config = dict(
    train_examples=26041,
    tokenizer='word',
    encoder_shared_expert=False,
    residual_init='none',
)
Rows from expert 28 of block 3 of the audio encoder, named by matrix and row number. Rows with one number belong to one neuron. Each number is 50 + 12 x the weight over its row's rms, rounded and kept within 0 to 99. All counts start at 0. After the name is the row's rms in percent of the matrix's.
# up: expert up (encoder.blocks.3.mlp.up, 32x160x160), inputs 80-159
# down: expert down (encoder.blocks.3.mlp.down, 32x160x160, transposed), outputs 80-159
up.49 085:50 47 60 44 52 86 82 31 49 63 67 45 59 56 66 39 62 43 45 40 36 41 50 54 49 54 48 44 44 37 72 54 61 59 55 46 57 49 55 30 69 49 48 75 65 52 44 44 58 45 69 49 58 48 61 60 37 53 45 53 60 35 56 41 55 63 46 45 34 33 31 55 49 52 23 44 57 52 42 31
up.50 087:35 46 49 53 36 36 42 54 38 60 30 50 76 46 49 61 54 58 47 52 53 36 56 66 51 46 42 51 65 49 61 53 40 54 43 45 63 44 81 43 50 38 72 62 62 40 55 38 60 49 50 40 36 38 49 67 62 60 43 47 40 37 52 70 32 59 40 73 59 43 58 61 61 50 40 64 48 59 47 72
up.51 109:60 38 65 57 53 43 57 31 72 33 61 40 28 50 50 51 48 42 55 61 39 57 49 32 78 64 63 59 44 55 51 51 69 45 66 64 57 61 55 61 67 53 30 60 65 58 52 56 23 41 32 58 63 75 34 58 42 59 41 60 56 69 48 71 62 52 39 63 46 41 44 27 54 65 58 53 51 51 60 41
up.52 112:43 42 41 37 68 14 43 40 60 39 49 61 50 50 63 68 34 59 48 58 53 72 38 50 55 54 34 38 58 56 56 37 55 43 50 49 36 33 60 58 65 53 40 55 57 48 43 42 49 30 71 57 67 64 54 57 54 63 35 40 53 53 40 58 39 48 25 37 42 58 56 43 66 55 51 39 58 50 43 47
up.53 119:74 32 51 53 47 57 33 45 66 40 67 38 63 45 47 53 39 44 77 53 22 63 56 28 73 76 62 54 33 53 52 28 61 53 68 63 50 57 61 59 49 46 59 60 49 66 36 64 51 59 29 48 47 55 47 44 38 49 47 62 59 69 39 52 67 44 47 64 26 39 54 49 42 42 57 48 69 55 55 48
up.54 099:71 63 40 57 87 43 40 38 41 35 53 27 54 36 46 49 34 65 44 45 71 54 59 46 46 78 49 56 40 55 22 39 77 57 44 43 64 46 47 64 62 43 46 57 58 54 42 76 55 37 34 58 41 58 50 56 29 49 34 45 51 61 46 41 56 41 42 52 36 61 65 46 52 59 47 35 35 59 55 52
up.55 091:56 49 68 35 51 67 71 54 50 68 34 52 50 48 56 52 24 21 66 71 25 48 30 62 57 60 45 55 40 65 60 46 29 41 29 57 29 75 44 40 54 62 42 62 67 62 43 33 44 38 49 48 37 46 48 53 43 35 62 53 46 30 37 58 50 62 44 22 57 34 43 62 51 58 49 40 54 44 37 49
up.56 102:36 46 40 65 52 49 38 46 47 54 51 52 49 67 42 58 59 54 62 26 46 42 63 50 26 43 54 75 57 37 45 76 51 39 34 45 35 44 62 62 47 47 39 57 26 45 54 30 28 40 62 51 38 52 57 51 52 56 63 66 46 51 67 63 58 47 39 26 72 64 63 51 51 60 49 54 40 40 62 68
up.57 087:42 47 54 46 56 48 44 67 46 44 51 73 55 33 49 66 44 44 58 61 44 28 43 34 52 59 59 43 39 71 56 58 62 60 55 62 53 62 43 68 55 58 54 50 57 60 38 47 48 78 62 62 55 47 38 33 65 53 69 59 53 45 29 64 40 50 63 55 58 30 39 63 44 64 57 61 56 41 60 48
up.58 088:48 48 50 40 35 43 33 37 66 68 42 51 46 66 53 63 46 26 44 52 60 50 47 67 41 38 38 37 69 52 37 62 64 44 49 25 63 43 68 48 52 61 59 59 49 25 64 33 50 60 53 37 38 33 59 42 48 41 52 39 52 22 42 41 45 45 82 18 68 49 46 61 55 59 49 52 63 43 46 82
up.59 100:48 34 60 50 25 52 53 31 58 35 36 32 71 67 57 50 64 45 48 34 29 65 49 29 65 47 62 53 32 60 45 29 50 80 56 53 51 56 68 43 32 59 53 81 42 38 60 39 42 49 66 44 67 45 54 44 42 43 46 57 52 52 58 63 64 61 50 38 66 47 65 59 51 56 49 56 54 57 55 53
up.60 117:34 58 54 40 63 33 49 52 55 45 44 58 62 38 50 54 38 34 46 60 67 67 51 66 57 43 52 29 54 50 46 36 40 38 35 54 38 47 58 71 55 56 64 52 52 61 73 49 57 48 59 70 50 68 64 56 32 52 56 39 40 50 44 45 32 61 38 43 36 58 83 46 63 55 33 60 55 81 46 51
up.61 097:39 21 57 59 59 36 52 43 57 45 54 44 48 44 35 37 32 52 66 55 45 57 49 51 76 66 54 43 62 54 55 60 58 42 66 48 45 47 48 65 41 56 30 55 38 63 71 34 40 40 67 53 70 55 46 45 57 36 51 66 53 64 45 61 77 56 57 39 65 48 46 48 49 59 63 43 52 56 46 44
up.62 100:61 47 56 74 58 46 36 58 44 57 56 60 52 45 56 59 24 54 70 62 44 50 27 24 38 54 43 69 40 58 26 50 68 56 57 60 41 60 70 56 56 37 40 49 42 49 43 47 52 65 40 51 48 34 41 58 38 56 53 66 55 48 41 55 40 32 55 62 34 35 71 29 58 59 46 34 48 46 41 48
up.63 095:56 43 50 82 44 48 59 63 56 51 44 45 29 52 68 63 44 45 49 44 59 34 44 76 56 43 33 47 43 36 40 37 44 34 55 61 30 41 38 56 39 61 50 56 44 58 41 56 55 32 70 71 49 67 38 46 36 50 42 48 47 60 46 47 60 59 43 41 43 41 47 39 56 80 50 42 65 38 69 60
up.64 106:50 43 70 44 43 51 51 46 55 46 43 38 39 57 54 55 50 46 53 53 37 44 46 29 63 62 67 44 49 50 71 45 58 67 56 55 54 67 70 39 61 50 41 47 35 60 39 68 26 62 21 57 51 26 34 44 46 51 39 70 42 47 49 59 51 55 55 69 24 27 70 27 36 59 70 41 54 47 58 63
up.65 101:56 69 47 56 56 37 37 43 71 34 42 48 54 50 69 53 51 40 48 67 51 46 56 54 71 60 47 61 53 57 62 64 69 37 37 60 42 47 52 64 57 48 51 47 36 44 49 34 41 53 69 77 55 50 29 63 33 61 46 52 65 44 48 44 59 58 34 53 22 42 74 25 57 53 55 49 62 56 57 70
up.66 105:43 48 39 48 41 58 26 34 58 37 53 58 36 40 32 52 45 57 74 44 42 51 58 50 58 42 28 52 62 60 75 33 53 53 57 44 69 61 76 52 60 56 60 56 61 47 83 47 60 53 48 46 70 30 27 64 24 54 67 47 37 22 51 47 69 57 54 72 60 50 44 59 56 57 58 67 49 69 34 57
up.67 095:56 35 63 65 43 43 57 30 47 44 57 64 63 46 33 29 44 51 43 35 47 69 47 46 51 29 52 55 42 60 41 46 32 63 53 51 42 41 55 46 56 50 31 54 47 60 36 46 33 58 76 41 53 54 45 56 40 38 62 48 35 66 57 38 64 60 27 53 51 66 40 40 53 47 56 48 40 57 84 55
up.68 098:68 57 55 33 24 52 42 47 53 59 49 51 63 46 47 73 67 37 27 52 40 50 60 48 59 42 38 59 64 60 47 59 52 45 57 39 63 51 69 41 58 54 77 39 43 42 61 68 47 30 35 42 41 21 51 44 17 62 55 60 51 33 54 48 48 53 61 51 68 47 64 51 61 54 47 59 50 55 59 61
up.69 093:48 42 40 54 32 46 31 37 44 37 44 68 48 69 45 43 58 39 44 44 48 63 43 45 41 35 49 61 45 61 48 55 51 54 51 41 41 50 97 44 33 62 47 46 57 49 43 52 55 54 58 22 49 55 54 29 57 46 66 30 44 39 65 74 24 63 33 49 56 65 62 49 48 61 51 69 51 57 36 69
up.70 094:69 54 35 52 65 34 47 58 69 44 57 57 50 42 67 67 36 38 53 46 30 57 51 39 46 76 61 48 53 48 40 45 63 50 45 49 38 59 40 45 55 51 53 68 45 34 64 61 36 48 47 61 44 60 35 57 35 78 35 71 58 39 44 47 67 38 39 38 40 40 65 45 60 74 41 36 50 41 47 66
up.71 087:17 31 44 39 43 71 53 25 54 37 58 48 55 27 58 36 48 51 39 58 60 51 55 51 45 68 69 56 39 55 25 28 66 42 65 81 47 49 38 41 41 56 42 70 59 32 38 54 28 53 46 66 56 56 47 47 45 34 38 66 51 56 58 35 48 54 48 66 57 61 48 65 34 41 40 53 44 52 42 25
up.72 107:40 39 53 63 64 63 45 63 69 29 74 35 35 43 52 44 40 37 61 68 44 55 39 32 68 52 55 59 25 52 55 67 56 60 23 75 42 51 45 70 61 59 52 55 47 55 49 38 46 58 45 60 54 41 59 49 68 57 30 61 60 63 52 34 42 56 55 59 55 15 64 61 43 69 62 50 53 50 47 62
up.73 107:68 33 62 52 35 38 70 55 76 56 54 47 32 36 51 28 45 47 62 56 39 60 43 60 63 42 72 50 28 48 48 47 51 54 64 53 37 45 48 46 23 31 48 46 57 54 30 56 35 41 21 50 58 69 51 39 37 55 57 43 44 63 43 69 50 62 56 48 42 43 30 39 57 61 62 32 45 16 64 32
up.74 097:37 62 28 44 60 62 52 64 53 69 28 46 42 53 82 80 50 33 60 45 30 38 51 54 64 48 48 47 49 59 43 62 49 65 54 39 47 42 51 43 58 37 74 56 59 42 53 39 71 54 53 41 51 33 49 56 40 32 47 65 34 56 53 36 44 43 69 41 53 44 67 56 61 54 58 50 54 42 42 84
up.75 109:64 40 68 52 59 35 56 33 67 36 77 29 50 24 57 63 38 50 58 53 55 42 40 60 62 77 60 59 42 59 63 66 59 45 68 66 32 55 65 59 72 48 32 67 48 57 85 63 27 37 57 72 60 56 45 44 27 51 44 62 66 59 31 41 69 45 52 59 37 41 42 43 53 48 71 28 56 43 56 60
up.76 094:49 44 56 55 57 49 35 51 59 58 39 46 19 54 60 51 59 59 35 68 48 43 44 65 54 41 76 54 46 42 31 68 41 37 43 41 54 30 38 45 45 39 51 44 41 51 54 41 49 56 57 30 44 47 36 45 55 49 59 66 37 58 40 43 31 34 64 46 57 44 35 35 51 67 35 60 33 34 38 48
up.77 096:58 62 52 43 82 41 60 79 73 42 51 56 41 47 33 42 46 39 67 56 40 64 52 44 57 60 56 41 54 47 36 32 43 57 55 56 35 65 45 42 64 41 40 55 76 64 40 56 32 42 42 51 30 60 66 42 69 31 47 52 60 54 28 23 40 50 24 42 58 59 75 53 66 52 50 46 62 58 52 47
up.78 094:64 34 68 49 30 46 47 65 46 42 61 57 44 38 48 42 44 49 68 60 27 32 52 40 47 55 62 49 45 57 51 43 61 41 62 71 27 75 53 47 58 48 44 45 46 54 25 54 39 60 49 79 46 54 27 58 51 35 36 70 52 72 42 55 64 43 35 58 48 47 45 32 50 58 45 32 54 40 57 61
up.79 094:52 38 55 57 58 42 48 49 43 75 58 40 49 49 44 34 48 60 51 44 26 64 62 47 47 68 66 53 42 50 42 26 57 18 67 58 57 24 52 41 56 33 41 45 28 35 48 58 18 60 49 55 49 53 46 44 54 56 64 47 56 72 44 58 58 45 49 66 42 51 42 41 53 39 57 44 34 36 49 28
up.80 088:50 44 50 54 59 42 37 39 52 48 75 54 52 37 35 60 59 44 67 62 46 52 58 35 60 52 54 44 44 50 65 41 72 36 50 59 29 42 67 62 55 34 41 47 40 42 53 41 40 63 51 48 41 38 35 43 36 47 43 72 53 59 54 62 35 58 33 65 37 20 81 20 32 52 66 36 45 41 58 48
up.81 097:36 63 57 43 48 46 61 44 58 63 50 53 65 53 52 56 25 19 58 78 49 53 55 54 49 48 67 43 20 44 62 70 41 61 50 54 48 66 47 72 40 47 43 69 73 67 44 43 63 64 47 62 42 49 60 53 78 65 50 53 45 50 56 44 33 58 65 23 43 39 59 46 47 62 47 49 31 49 37 61
up.82 110:47 26 59 71 55 45 32 49 65 40 56 52 47 55 54 54 62 47 57 53 43 61 37 44 71 72 75 43 28 53 52 35 65 47 61 66 41 40 59 43 55 51 37 64 44 62 53 50 30 56 47 76 43 62 37 41 33 44 46 65 59 65 50 56 65 45 31 54 30 50 47 26 39 54 48 41 82 50 73 35
up.83 101:73 38 42 43 18 42 57 27 45 41 62 48 60 58 64 57 56 62 44 60 30 28 51 58 59 66 40 70 64 61 70 29 20 27 74 54 62 39 69 55 42 49 58 40 41 36 68 49 48 39 42 60 64 62 49 60 24 42 50 38 37 52 45 60 55 75 49 44 35 47 37 64 46 51 67 46 58 51 74 43
up.84 091:65 56 61 55 30 57 60 60 43 70 46 29 40 44 42 51 37 48 50 45 29 45 56 53 74 54 62 52 34 41 47 41 50 39 46 54 31 44 41 57 46 42 39 52 61 59 60 51 31 33 62 61 64 71 64 64 35 41 61 42 56 74 56 55 49 59 50 63 44 64 30 45 64 50 51 40 71 43 66 43
up.85 084:48 64 63 53 73 56 51 41 61 51 41 44 41 53 73 49 50 16 46 81 44 33 38 43 58 60 61 67 39 56 36 59 45 52 56 43 41 59 49 60 83 47 54 56 39 58 48 52 70 42 49 57 30 44 54 61 55 54 65 53 61 41 40 54 65 29 47 46 25 45 45 36 51 39 62 57 37 61 43 60
up.86 099:64 43 43 34 38 49 45 27 63 33 39 35 46 56 22 40 48 57 46 37 43 65 50 44 60 41 51 52 46 48 58 47 49 49 67 55 51 57 67 59 39 45 47 57 33 34 53 39 36 57 43 30 60 54 53 40 56 55 60 47 26 54 56 52 44 46 40 68 53 64 52 55 31 41 54 69 60 33 57 51
up.87 103:69 57 50 40 42 56 31 43 53 53 51 57 41 36 53 60 61 32 54 70 28 45 46 39 59 48 41 22 59 39 54 37 47 45 30 36 46 49 35 57 59 78 64 79 45 46 60 56 60 43 54 65 53 62 36 54 41 28 57 49 68 47 42 42 50 63 44 43 55 44 56 39 62 47 40 43 49 72 30 45
up.88 091:60 39 71 38 48 40 41 19 69 64 43 33 38 66 44 68 65 33 52 62 38 36 66 32 55 65 42 61 46 37 55 44 35 56 41 43 58 62 56 38 43 50 53 42 35 47 53 64 44 41 42 46 40 44 37 69 35 61 51 50 48 61 44 52 50 56 50 51 73 54 57 34 50 43 43 60 34 63 42 68
up.89 095:60 54 57 51 56 48 62 63 44 51 60 66 50 55 72 61 32 65 64 41 61 47 34 54 43 50 29 61 40 58 41 62 41 51 48 58 34 42 43 45 58 63 56 63 63 65 35 41 55 52 74 56 57 38 42 68 37 44 34 62 56 50 25 65 46 75 59 36 53 58 26 63 52 54 74 58 40 48 55 58
up.90 085:68 61 55 61 61 39 36 55 64 31 52 40 42 44 41 48 51 52 51 52 53 37 45 22 70 61 38 42 50 42 24 44 61 59 62 41 45 36 53 49 58 40 55 74 49 46 59 66 44 43 49 56 37 49 47 34 35 69 35 52 65 71 41 70 55 54 33 49 37 55 42 27 48 64 59 40 59 41 43 51
up.91 086:56 49 45 65 62 33 70 58 54 59 34 31 41 44 58 44 60 62 30 67 56 49 42 43 51 62 22 44 51 47 38 69 62 41 48 49 41 61 36 49 48 48 36 56 56 52 25 56 30 55 76 42 34 71 45 49 57 36 51 49 44 42 39 62 46 56 47 62 48 36 52 63 55 48 60 57 42 67 40 41
down.49 096:59 58 50 68 57 42 48 41 47 36 58 16 41 42 44 50 73 52 49 41 48 39 58 79 37 49 50 55 33 59 37 32 66 43 56 67 64 32 51 55 65 43 31 28 35 43 30 54 38 57 47 48 42 54 52 51 52 37 50 49 52 50 59 51 54 61 20 39 36 52 63 69 55 47 48 49 40 46 61 39
down.50 100:38 54 41 41 52 44 57 42 63 20 57 48 58 44 70 49 73 52 48 39 56 23 47 42 61 31 44 58 66 40 60 66 37 19 76 31 50 64 53 69 44 50 47 53 46 49 48 56 54 52 65 45 43 37 49 67 52 69 69 51 29 43 61 51 34 49 35 47 65 60 30 61 41 63 49 54 61 51 33 62
down.51 093:78 36 51 46 48 61 46 35 44 68 42 63 64 58 42 37 32 37 61 53 47 63 59 39 68 53 66 46 37 73 32 45 60 49 59 44 36 50 59 36 32 40 64 50 60 56 47 51 49 61 56 33 64 47 41 39 47 46 50 58 48 54 31 40 23 68 62 51 40 49 54 45 47 60 47 29 49 31 49 60
down.52 117:66 59 37 62 73 46 39 49 69 49 50 58 43 49 58 56 26 32 58 46 55 47 54 52 63 55 47 49 33 70 54 51 66 41 37 66 33 38 38 61 65 30 54 55 73 56 51 61 36 34 41 45 44 41 38 74 32 63 34 46 48 55 44 39 52 63 32 52 46 45 61 45 57 60 76 49 65 64 57 70
down.53 103:80 34 65 51 30 51 49 74 58 54 48 46 39 73 64 43 40 65 43 64 52 48 48 48 72 57 54 61 28 39 48 49 52 53 46 50 52 70 54 40 25 55 48 63 85 70 51 61 42 48 40 37 34 56 51 46 47 42 40 77 59 85 37 50 71 51 55 51 43 24 47 50 44 52 43 17 58 54 47 38
down.54 094:42 53 46 48 43 54 54 41 53 52 45 35 40 59 35 40 50 38 63 56 22 51 38 41 59 63 59 41 67 70 69 50 60 58 48 45 44 44 53 58 45 44 60 65 36 58 66 47 46 42 37 50 68 46 46 50 39 34 50 52 74 66 48 60 43 42 59 51 40 55 34 91 44 39 54 70 49 41 39 45
down.55 095:48 43 44 52 37 64 63 51 72 58 35 42 25 65 59 43 31 37 61 32 48 48 53 48 50 55 52 52 59 52 54 37 51 50 31 70 40 47 57 64 56 33 44 44 79 48 51 39 39 37 50 36 61 57 55 59 44 50 54 33 46 49 47 36 36 77 42 59 56 64 68 49 52 46 64 48 35 28 50 62
down.56 106:38 66 57 51 47 52 49 60 27 46 51 48 40 27 50 64 69 54 47 61 70 50 34 47 51 45 30 48 54 38 54 29 29 41 40 43 69 64 47 72 41 52 28 30 25 47 54 47 55 50 65 50 49 56 52 63 54 61 55 42 24 37 62 38 56 26 49 39 38 52 39 64 51 46 34 75 53 68 47 63
down.57 088:56 51 64 43 66 51 68 48 47 56 45 34 43 43 50 36 42 37 65 37 42 62 68 65 49 46 55 47 44 57 45 61 55 51 60 63 53 34 50 40 63 42 59 40 73 59 34 73 36 32 41 45 64 49 49 42 49 73 44 66 60 43 19 56 39 59 55 55 60 60 83 54 48 62 68 39 38 39 47 73
down.58 099:57 58 31 42 32 41 46 41 51 30 50 52 70 46 63 73 71 72 46 45 49 25 45 43 51 34 49 51 66 35 64 63 38 46 44 45 44 39 49 63 65 58 39 45 57 48 54 55 60 38 61 56 60 60 58 79 55 45 57 52 47 53 69 41 34 58 40 47 52 62 35 40 40 44 57 47 52 62 47 44
down.59 105:39 44 41 49 44 51 49 49 51 46 50 36 56 35 45 66 77 47 56 44 60 30 64 20 43 53 24 65 80 36 64 33 52 64 47 57 56 51 41 85 43 51 47 43 50 48 45 46 60 37 64 44 56 41 48 70 59 58 58 33 54 30 72 38 55 43 23 50 86 60 38 61 53 41 45 70 38 52 44 58
down.60 124:76 45 40 58 59 34 47 42 61 44 54 40 54 49 58 59 29 24 73 64 57 58 59 36 45 55 52 45 47 67 45 48 63 44 31 71 41 36 42 47 60 26 55 62 74 57 65 46 46 42 43 31 61 53 47 63 36 50 67 42 58 60 46 42 28 53 44 81 47 49 71 39 59 50 59 52 37 45 59 55
down.61 094:55 40 63 41 66 54 37 34 53 61 41 31 55 42 53 50 60 41 46 42 35 59 55 32 27 34 47 44 56 39 49 44 32 51 59 50 88 65 49 52 54 58 41 61 36 48 36 53 51 78 42 69 60 52 48 43 38 38 54 55 60 50 57 63 69 32 57 37 49 54 43 56 53 60 62 50 43 33 54 67
down.62 095:69 57 64 39 32 60 44 47 46 50 29 35 43 66 41 34 50 52 46 57 43 67 53 51 33 34 61 53 46 62 28 55 42 74 50 44 67 59 66 32 53 41 51 55 44 37 41 49 54 30 37 54 52 35 39 46 47 50 61 47 66 69 40 50 53 39 59 62 52 46 54 56 47 66 39 51 43 47 55 56
down.63 102:68 47 34 62 56 33 41 46 49 37 44 33 40 57 45 49 49 45 40 45 59 58 53 45 49 55 63 54 34 33 41 27 68 43 42 74 51 37 41 60 55 58 40 36 59 53 45 50 32 43 55 54 67 57 36 37 53 28 32 47 52 67 46 56 43 45 46 56 30 49 68 43 60 46 58 50 58 39 65 63
down.64 094:75 49 70 35 33 46 58 65 49 70 63 72 55 45 45 61 61 81 53 65 58 60 64 58 58 37 47 35 22 34 33 49 88 59 52 55 44 58 46 43 46 46 47 48 61 65 49 47 31 60 37 52 52 57 67 41 44 41 30 72 61 79 39 60 60 59 55 46 36 31 49 47 44 59 59 53 36 43 62 65
down.65 096:72 40 48 39 38 50 55 56 59 51 42 32 53 69 44 79 28 46 62 58 34 65 50 50 62 64 51 48 67 82 42 50 43 49 39 44 46 57 70 49 47 41 41 60 49 62 37 70 53 28 47 53 61 39 51 58 37 58 34 48 76 70 56 56 49 61 78 53 43 49 58 55 41 60 51 54 53 64 59 49
down.66 106:34 45 22 34 62 59 67 36 51 38 58 20 59 43 58 53 68 44 57 39 51 13 43 50 47 28 30 53 81 53 56 68 36 38 69 40 73 44 50 71 51 39 60 36 34 34 43 36 56 46 56 54 43 47 41 55 39 50 79 35 36 42 80 61 36 50 43 56 67 56 39 49 45 31 60 64 39 62 31 57
down.67 106:39 37 48 65 71 36 34 61 38 60 63 60 27 34 50 58 55 66 48 56 59 43 43 62 31 44 26 35 37 51 51 36 61 61 64 43 68 37 53 47 49 41 36 49 45 59 56 55 37 47 54 71 41 63 52 56 42 45 56 43 53 49 55 33 66 18 57 39 45 78 38 54 49 45 37 55 34 45 51 41
down.68 112:35 51 39 24 53 33 35 50 49 43 43 57 63 25 62 54 71 51 45 30 62 27 40 55 37 43 42 62 83 52 60 61 25 36 54 35 43 46 54 61 57 52 38 32 46 46 63 48 62 56 53 42 41 41 50 63 51 67 69 27 59 30 64 48 44 47 49 54 73 76 43 42 54 46 41 59 63 48 47 49
down.69 105:48 53 43 47 55 59 45 46 37 29 66 54 59 36 44 62 86 53 55 33 54 45 36 45 67 28 32 45 61 27 60 45 38 59 61 40 67 48 52 63 50 48 34 35 25 55 66 43 44 60 61 59 62 37 41 52 62 53 47 43 33 34 58 70 54 38 30 47 62 60 40 56 50 54 47 80 43 62 49 33
down.70 090:66 35 34 46 45 62 48 48 50 62 30 53 26 52 31 54 56 26 71 56 38 73 52 42 64 41 42 54 34 53 42 40 62 61 46 65 53 49 54 63 41 41 25 51 63 46 46 56 50 44 37 38 70 29 50 23 38 39 52 50 48 62 53 46 42 52 68 62 47 47 43 51 45 47 68 39 50 38 54 49
down.71 103:38 46 48 64 54 61 50 24 36 42 48 31 50 46 53 66 71 56 50 50 38 44 48 67 31 55 37 49 68 44 71 40 58 81 59 69 55 47 57 59 68 46 46 34 37 48 42 59 47 59 72 71 56 45 34 47 60 38 55 27 52 59 61 45 39 43 26 41 60 48 52 34 57 56 38 67 49 45 55 63
down.72 096:55 36 87 64 63 51 53 18 27 67 31 51 32 47 52 61 51 36 38 62 34 66 70 31 46 63 70 53 35 42 37 45 51 57 75 64 60 62 57 50 56 53 35 54 47 45 33 47 50 56 29 53 53 54 52 28 52 40 31 50 38 62 40 60 66 49 50 74 54 40 44 39 44 61 38 46 44 32 64 58
down.73 098:50 48 70 58 29 44 56 36 50 64 46 51 29 63 42 60 30 46 52 49 46 80 68 51 29 53 78 54 58 55 46 27 67 56 31 60 43 42 49 32 59 46 48 70 76 49 34 51 32 34 56 52 46 47 31 40 39 38 37 49 76 70 42 48 40 33 52 50 31 55 62 44 60 33 47 42 42 43 73 56
down.74 100:63 37 34 38 36 63 50 44 65 64 59 55 49 45 45 45 30 47 64 62 38 44 40 57 56 71 63 51 68 79 62 58 55 43 18 58 39 28 40 37 56 49 28 46 63 32 46 47 64 32 46 38 60 46 37 78 51 51 67 39 59 49 46 51 31 63 53 59 52 52 48 69 41 58 55 39 54 60 38 34
down.75 101:67 42 51 64 46 50 42 43 35 51 32 60 58 75 47 68 45 58 49 73 42 45 50 36 59 63 55 51 36 43 39 48 65 47 60 56 50 76 52 24 34 38 64 67 76 49 43 50 62 44 62 45 59 46 42 49 31 52 40 47 63 59 42 51 52 58 74 42 26 35 53 41 38 46 38 25 49 58 52 71
down.76 087:35 49 33 42 45 57 32 73 51 38 80 51 42 29 57 24 50 61 50 39 68 59 34 52 48 49 42 59 57 36 49 50 44 40 46 46 54 55 48 66 36 46 45 34 63 62 50 41 47 79 65 75 63 54 56 66 45 51 42 64 55 59 58 45 33 49 38 47 42 51 38 40 21 49 37 38 67 30 31 42
down.77 092:58 39 64 60 77 33 41 47 46 64 56 43 52 45 54 63 33 32 37 53 38 53 46 57 59 61 49 32 35 48 73 54 54 56 39 66 42 45 30 50 44 62 51 41 42 68 54 66 55 55 42 65 35 45 44 52 69 51 37 62 65 49 42 55 63 36 52 63 52 37 65 40 50 60 52 31 29 61 53 52
down.78 093:68 48 65 42 39 56 49 45 54 75 41 57 39 42 46 47 17 36 34 66 34 69 60 56 44 59 60 36 41 55 55 45 53 43 30 65 56 62 60 26 54 71 42 66 62 46 49 37 39 24 43 51 53 50 35 26 64 59 41 68 83 72 39 40 41 57 60 58 56 43 47 44 37 46 41 52 35 43 46 43
down.79 100:56 34 74 52 52 62 48 43 57 60 49 49 47 57 25 28 28 34 66 68 27 44 53 49 66 57 61 37 42 58 26 56 59 54 46 50 44 48 34 54 37 41 59 81 62 63 54 35 51 40 44 51 66 35 44 44 54 47 39 52 47 64 45 31 34 39 63 45 48 49 49 61 49 59 68 58 46 45 61 60
down.80 098:52 46 66 49 34 57 52 37 59 69 47 56 43 75 43 44 44 27 49 44 41 64 75 65 51 48 58 50 43 52 28 36 60 74 36 59 40 58 63 13 48 52 47 52 56 60 53 45 43 51 44 36 38 56 48 37 53 38 43 66 49 54 40 71 56 52 59 51 52 38 50 64 35 38 47 36 29 51 66 65
down.81 102:61 55 59 44 38 30 50 59 56 58 36 48 34 68 54 41 25 41 53 36 43 50 66 41 31 51 66 57 52 56 36 45 69 52 37 89 43 52 56 38 58 32 55 70 62 50 52 48 57 39 23 44 39 47 48 37 40 38 42 39 57 57 48 67 38 73 52 61 46 57 80 61 63 54 55 53 38 51 56 66
down.82 104:45 52 60 47 39 44 54 41 56 58 30 68 41 64 45 63 42 46 53 61 35 61 61 35 46 47 49 51 29 70 28 59 76 70 50 51 56 52 36 29 59 36 61 62 66 36 49 49 52 38 38 42 51 44 60 35 55 43 37 45 53 81 58 57 53 59 77 45 50 30 56 54 30 55 66 45 37 45 55 55
down.83 101:42 47 26 58 45 43 60 34 48 60 31 44 64 37 57 50 54 24 47 44 53 44 62 56 40 35 38 45 67 60 53 54 30 39 48 55 64 25 53 55 41 47 54 57 49 24 52 46 49 50 51 51 68 31 48 28 46 59 77 33 39 42 66 32 29 53 53 46 58 65 44 52 40 36 57 78 46 65 45 41
down.84 109:62 37 63 51 33 32 59 60 52 43 50 57 23 72 36 43 47 50 52 43 42 70 59 38 51 67 56 54 35 62 52 41 72 69 62 68 65 44 52 36 63 44 51 50 50 64 35 75 32 38 37 48 56 65 53 34 58 31 41 71 62 67 36 37 44 59 43 57 21 39 45 47 55 43 58 31 34 55 48 57
down.85 097:66 27 57 47 37 67 71 49 44 49 50 39 29 73 38 35 42 30 53 31 39 40 32 40 58 59 65 59 38 49 54 50 53 64 42 61 43 55 51 75 41 41 31 46 70 32 37 58 44 34 54 41 80 45 56 48 55 44 43 38 66 76 57 56 59 51 37 51 54 53 49 59 53 49 78 56 43 40 50 62
down.86 109:14 70 54 54 57 41 39 51 41 42 51 62 56 42 58 46 77 41 57 51 59 40 48 41 49 49 42 44 70 41 50 30 41 54 47 54 42 55 50 69 41 56 37 34 46 42 63 56 36 54 68 71 32 62 55 49 71 44 56 36 37 26 75 44 60 40 21 50 34 46 35 57 72 50 44 72 44 44 32 46
down.87 107:37 37 36 53 50 44 54 26 63 49 45 35 41 72 38 57 62 18 54 29 50 69 72 74 67 56 50 68 66 49 75 45 57 52 34 61 44 39 70 52 34 37 47 53 51 32 62 43 44 29 52 26 66 60 77 72 37 64 46 55 50 80 62 72 64 69 64 48 67 53 61 56 53 46 54 49 33 46 51 67
down.88 107:41 60 28 44 61 56 59 48 54 60 52 39 61 40 55 64 71 59 37 29 61 60 41 52 56 51 42 65 89 59 69 55 28 47 51 44 55 57 39 66 51 73 36 52 27 32 41 35 63 63 61 55 31 57 59 79 59 51 60 39 37 47 65 36 50 31 40 50 67 58 39 63 40 38 55 64 40 77 40 44
down.89 100:54 34 44 38 58 45 44 47 59 45 52 55 33 63 52 50 48 61 56 50 71 30 50 57 25 52 45 64 42 70 49 52 54 51 32 71 50 31 55 58 58 34 32 67 80 35 65 54 46 49 58 29 49 60 53 73 34 51 48 48 34 49 48 53 45 80 41 53 42 54 50 51 51 56 51 27 73 47 60 60
down.90 099:59 23 41 53 46 68 61 56 44 58 30 50 49 72 26 51 54 61 57 56 43 61 42 42 75 64 69 66 56 63 54 48 39 54 60 61 46 31 46 45 42 38 46 50 49 40 23 46 54 42 05 53 61 41 26 48 57 45 62 56 45 63 49 73 57 56 61 68 58 68 51 63 44 40 61 73 55 38 58 56
down.91 090:55 34 64 33 47 66 31 67 51 71 46 58 42 15 45 52 51 62 40 54 46 49 37 52 62 55 46 32 15 59 39 45 53 43 63 62 62 57 81 45 58 60 52 34 24 58 45 40 33 69 58 61 60 58 57 61 44 59 49 65 45 51 62 59 39 48 60 48 54 41 52 51 45 58 32 52 45 40 51 38